A small segmentation model, trained from scratch.
Model: 2.19M parameters, arch unet, norm batchnorm.
Training: 24700 steps, batches of 128, held-out accuracy 99%.
Rows from block 7 of a small segmentation model, named by matrix and row number. Each number is 200 + 40 x the weight over its row's rms, rounded and kept within 0 to 999. All counts start at 0.
After each channel's rows are labels from the 100 images, of 14976, where the channel reaches its highest value: "responds to" is what is common among them; "peak at" is the part of the image that holds the peak. Only what is clearly more common there than usual is listed. The data: rosettes with rotational symmetry.
# conv: 3x3 conv (model.decb.0.1.conv.weight, 128x128x3x3, each kernel summed), inputs 0-127

conv.81,215,183,121,234,232,129,100,235,200,191,330,231,192,123,178,174,185,205,178,216,200,197,207,203,255,282,185,196,146,188,220,211,172,250,189,178,337,259,126,167,182,258,181,227,216,225,199,162,187,191,202,208,173,243,210,173,169,178,197,198,154,149,179,210,251,167,200,214,211,202,124,296,161,190,171,194,217,196,147,170,168,228,232,231,168,249,149,202,227,181,174,168,244,196,175,193,264,209,214,221,199,169,149,122,133,203,218,187,180,210,178,236,243,202,223,155,228,247,270,233,165,192,128,152,202,243,209,145
responds to: mirrored; grey
peak at: centre

conv.80,230,161,193,235,246,228,230,165,207,132,160,117,209,187,212,183,190,181,179,210,191,75,154,161,146,214,190,153,191,170,181,248,245,179,248,214,179,132,226,264,207,180,166,181,181,202,216,204,165,167,197,193,260,209,247,242,158,199,218,168,225,209,109,205,214,253,204,125,166,216,193,166,180,172,228,106,172,220,186,168,246,163,120,144,261,216,181,226,133,160,224,131,168,209,169,180,220,226,199,198,149,167,159,178,214,175,172,142,253,211,204,215,291,210,208,161,164,73,163,152,178,130,201,230,258,219,206,174
responds to: pinwheel
peak at: middle right

conv.17,187,181,156,155,131,146,213,161,193,125,224,217,125,201,182,151,191,183,230,234,192,145,123,177,239,196,172,194,148,195,191,156,116,175,154,202,118,183,196,211,170,215,177,156,197,173,216,178,176,178,153,204,321,204,217,182,183,248,154,191,233,294,124,145,213,209,229,135,212,221,206,191,207,210,217,258,214,186,209,143,166,136,325,174,145,178,199,193,153,180,194,202,191,200,156,186,169,145,175,153,169,200,221,180,202,210,151,188,218,206,140,222,147,153,148,228,205,146,167,147,96,195,162,138,183,181,230,183
responds to: dark; grey
peak at: bottom centre; middle right

conv.42,162,265,190,196,202,180,223,216,244,203,232,292,164,178,238,189,177,89,190,393,167,214,219,215,161,213,283,212,259,197,228,236,185,204,188,229,189,171,206,149,224,156,184,286,189,215,139,220,222,171,210,203,196,209,185,114,187,83,184,172,221,239,190,190,279,151,215,182,178,174,180,183,203,129,160,99,234,210,190,187,191,249,189,127,212,194,160,160,193,206,220,178,191,235,177,200,176,170,188,214,169,184,266,164,203,232,195,184,239,222,214,197,205,208,165,200,227,188,153,219,160,166,134,190,180,167,199,160
responds to: pinwheel; dark
peak at: middle right

conv.34,203,207,240,207,140,121,270,206,108,148,195,169,166,214,195,244,201,161,222,201,208,166,148,236,195,186,188,188,138,271,262,174,190,251,210,147,194,206,244,194,228,209,192,155,175,180,156,281,254,165,191,181,186,167,63,220,164,250,146,207,179,245,193,169,221,184,178,282,211,173,193,195,190,129,205,246,192,159,190,253,164,158,241,216,138,272,197,240,277,219,132,271,213,215,175,204,111,265,226,218,124,185,211,180,181,183,227,212,213,230,130,137,181,154,149,180,182,199,210,227,199,195,204,146,213,164,165,190
responds to: pinwheel; nine-fold; ten-fold
peak at: top centre; top right

conv.39,227,212,222,101,162,146,200,139,227,167,175,196,193,191,174,182,287,160,191,137,193,153,217,205,196,171,227,194,168,194,163,203,200,235,207,214,215,187,214,180,213,212,221,108,241,192,145,142,229,186,242,192,157,175,243,198,180,239,211,172,204,197,219,220,197,213,223,263,223,199,211,195,153,204,204,331,174,179,238,179,195,257,167,148,222,192,111,226,177,209,156,206,179,179,234,133,201,151,270,115,241,168,133,222,231,201,329,206,195,124,249,310,126,185,171,181,173,216,223,169,166,181,210,185,139,200,261,211
responds to: dark
peak at: bottom left

conv.41,228,208,390,94,227,286,152,218,214,184,254,217,139,172,210,172,182,134,183,273,190,213,212,188,205,217,140,228,232,177,224,187,214,152,200,204,191,226,172,165,201,196,232,199,167,223,211,193,177,161,176,172,194,197,198,252,220,190,189,228,175,211,182,174,225,192,211,247,188,168,200,196,199,253,135,209,226,176,222,258,190,56,178,115,200,227,124,187,184,139,216,182,195,292,261,241,229,224,210,189,158,173,284,177,190,237,140,189,185,202,221,207,236,188,156,202,230,207,193,227,226,187,152,206,169,246,207,156
responds to: dark
peak at: centre

conv.83,208,247,174,231,206,255,229,95,208,201,185,139,190,215,206,231,178,181,192,128,206,198,104,124,192,172,116,174,150,181,196,188,171,222,201,210,196,197,231,194,226,207,193,161,196,184,178,251,220,196,250,331,229,145,232,232,210,205,196,217,181,173,194,183,146,196,214,215,183,208,225,184,195,185,268,199,222,258,205,197,205,124,199,287,179,200,184,122,193,233,180,213,122,105,238,211,211,231,198,147,211,186,202,214,209,145,253,220,210,351,203,135,221,170,205,181,163,181,201,309,203,210,241,202,201,164,163,153
responds to: grey; off centre; cool
peak at: top centre; middle left

conv.16,199,141,224,203,231,215,248,310,166,188,195,213,138,222,218,191,227,179,176,224,308,203,177,217,195,198,189,220,207,209,230,164,253,180,172,200,218,227,184,222,188,221,157,207,191,188,155,198,186,200,109,122,132,216,237,180,207,201,193,232,238,215,207,215,207,199,192,181,194,172,190,172,284,173,228,194,139,109,168,213,219,187,188,152,200,163,198,207,191,80,211,193,303,240,204,196,197,200,206,227,215,184,50,187,179,239,209,157,251,185,217,169,214,207,238,189,185,198,213,99,176,188,173,224,145,178,112,318
responds to: grey
peak at: bottom centre

conv.74,201,217,239,74,199,203,239,212,177,193,179,283,146,207,193,184,212,120,224,267,173,194,193,193,153,144,195,168,42,200,214,195,200,180,209,196,210,210,141,201,189,184,187,181,171,242,245,163,167,216,200,207,198,204,186,217,155,238,219,180,224,239,215,189,250,240,193,197,208,189,212,221,142,162,228,246,171,194,171,202,200,229,135,189,182,242,12,228,192,181,249,181,251,324,225,211,206,165,173,191,233,176,149,222,214,250,204,201,180,264,176,228,174,159,181,162,220,170,217,208,234,179,219,178,225,183,205,123
responds to: dark
peak at: bottom centre

conv.38,215,0,188,208,225,147,253,171,169,200,206,225,112,195,213,186,193,93,210,270,302,178,162,145,168,218,132,208,153,195,229,171,245,225,178,205,187,179,170,198,207,179,185,117,149,207,170,215,192,195,115,157,184,214,207,193,213,200,203,214,222,222,176,193,236,192,197,177,180,228,182,208,208,208,218,165,344,269,209,226,207,161,247,185,170,213,221,253,169,242,202,178,171,196,151,196,200,199,195,210,196,197,210,203,221,122,205,174,237,188,185,267,243,187,181,205,207,239,200,167,164,188,154,205,160,230,187,138
responds to: grey; pinwheel
peak at: top centre

conv.50,257,208,209,233,231,253,226,181,261,103,229,178,166,216,197,287,234,184,147,223,196,126,152,176,213,106,219,134,155,172,190,177,166,104,155,213,135,165,227,209,232,215,203,223,192,208,205,220,219,227,175,189,216,193,190,204,114,203,194,198,93,237,191,217,182,218,181,253,229,240,140,240,212,236,171,181,195,218,191,206,179,203,163,174,67,191,143,204,171,181,164,187,169,220,168,213,194,223,125,179,197,152,223,213,242,229,155,168,207,183,204,196,148,176,191,250,159,237,104,176,230,244,245,227,147,102,160,181
responds to: mirrored; three-fold
peak at: centre; middle left

conv.2,210,177,175,185,269,195,275,177,131,172,252,211,209,219,209,212,269,185,290,193,169,177,197,203,199,166,166,97,181,215,272,260,172,175,157,207,195,274,155,119,248,187,177,198,228,185,190,199,249,246,151,186,164,126,172,207,167,154,217,129,194,114,189,230,211,207,221,178,160,154,167,134,208,179,183,175,157,203,217,236,132,251,145,167,71,240,227,221,143,185,209,210,167,190,269,171,115,184,186,202,253,188,210,233,201,181,210,206,185,165,114,188,165,160,212,255,245,208,194,223,199,158,255,204,172,166,210,184
responds to: dark
peak at: centre

conv.85,176,209,181,182,235,123,219,194,222,203,167,142,224,150,205,150,170,213,156,178,153,195,189,176,152,241,183,144,145,194,207,259,203,263,224,201,170,168,215,211,158,180,244,172,181,103,243,225,170,241,175,195,328,203,226,188,166,135,143,186,202,133,249,225,243,173,232,156,195,237,188,213,199,165,223,220,232,227,203,151,175,181,207,144,178,272,254,157,182,213,260,195,188,214,147,193,143,196,187,167,123,168,204,126,127,190,103,223,192,159,147,179,259,165,125,165,215,125,244,180,202,185,206,163,215,164,290,215
responds to: pinwheel; dark
peak at: bottom left; bottom right

conv.33,194,195,217,199,224,146,201,202,326,177,121,185,189,216,230,150,194,218,227,199,209,216,192,196,224,200,190,139,192,132,130,215,126,255,202,217,216,78,185,291,244,76,201,196,200,204,195,194,211,171,215,191,124,195,257,208,181,206,222,199,151,143,178,216,192,108,193,202,63,223,264,238,206,197,210,239,212,196,155,222,194,192,174,195,116,204,178,213,222,195,232,181,212,202,246,175,187,215,163,174,220,211,178,221,144,198,218,231,198,211,227,148,185,211,268,240,170,144,284,188,207,217,239,183,178,241,124,210
responds to: mirrored
peak at: bottom centre; top centre

conv.65,182,213,53,202,247,70,159,150,193,159,209,181,189,216,176,190,161,146,204,311,168,228,203,146,207,179,242,193,205,154,198,186,212,213,189,180,194,203,234,168,176,191,180,169,198,169,211,225,249,218,225,170,205,272,255,116,210,204,256,188,196,185,162,152,217,202,151,188,254,227,235,183,202,177,213,203,226,217,202,184,222,101,190,233,206,216,137,259,234,198,225,203,178,296,131,172,244,181,220,199,211,235,284,160,218,239,256,219,284,151,214,262,179,219,222,210,208,241,193,191,188,215,196,199,84,161,198,212
responds to: dark
peak at: middle right

conv.8,231,177,131,185,194,221,183,204,188,151,209,201,189,196,204,162,206,225,195,211,221,175,231,197,169,166,51,219,181,178,216,199,179,193,177,211,175,208,179,197,198,173,194,154,187,191,127,196,186,199,359,308,231,158,178,224,173,191,191,187,189,229,198,162,201,170,203,210,197,208,178,218,137,224,209,198,272,283,214,185,181,138,192,192,199,188,195,186,178,321,189,186,191,186,183,179,151,193,204,174,174,192,207,169,206,185,192,173,379,223,216,210,210,166,201,189,218,223,161,311,199,197,186,209,163,168,209,93
responds to: grey
peak at: top centre

conv.70,196,247,197,184,169,195,210,180,205,236,174,167,163,198,170,250,178,164,271,139,189,195,299,239,184,195,225,206,227,225,201,229,141,267,206,209,232,197,255,162,189,165,195,151,180,175,184,186,186,216,207,222,333,174,196,181,246,244,241,196,159,191,268,161,155,201,188,206,207,207,183,184,225,200,193,207,227,170,220,215,200,94,212,135,224,187,174,151,209,194,157,236,186,180,229,198,143,229,171,103,240,169,179,207,206,204,82,153,202,199,213,111,137,234,241,250,134,193,244,206,218,222,219,73,138,132,152,183
responds to: dark
peak at: bottom centre

conv.20,235,207,186,241,196,158,260,167,156,192,128,156,148,198,193,191,181,205,207,209,205,228,142,210,138,139,196,210,186,192,96,254,115,231,206,183,194,171,198,224,224,197,201,155,104,146,223,218,200,192,177,182,198,155,205,172,189,197,140,124,214,183,141,208,138,169,199,194,153,207,174,210,215,200,190,169,165,174,184,127,260,168,110,182,188,183,179,194,140,155,205,143,206,196,226,114,190,147,248,210,251,158,222,122,180,212,268,156,241,196,227,109,224,176,169,147,169,119,217,190,175,148,250,283,159,154,176,151
responds to: pinwheel
peak at: middle right

conv.7,217,190,200,135,178,233,290,148,167,229,160,228,186,217,146,114,209,196,144,215,201,193,188,198,195,177,199,239,198,241,150,267,184,179,251,189,258,237,221,223,108,207,187,200,235,173,218,239,118,149,216,196,202,174,282,213,143,225,259,149,218,221,167,213,173,156,216,34,118,213,239,195,189,135,238,226,234,170,167,162,165,162,245,184,139,214,149,185,209,204,196,145,190,204,165,161,163,190,167,198,132,206,194,149,224,176,199,217,221,183,197,167,198,163,280,106,216,245,177,180,188,186,197,182,210,122,196,203
responds to: mirrored
peak at: top centre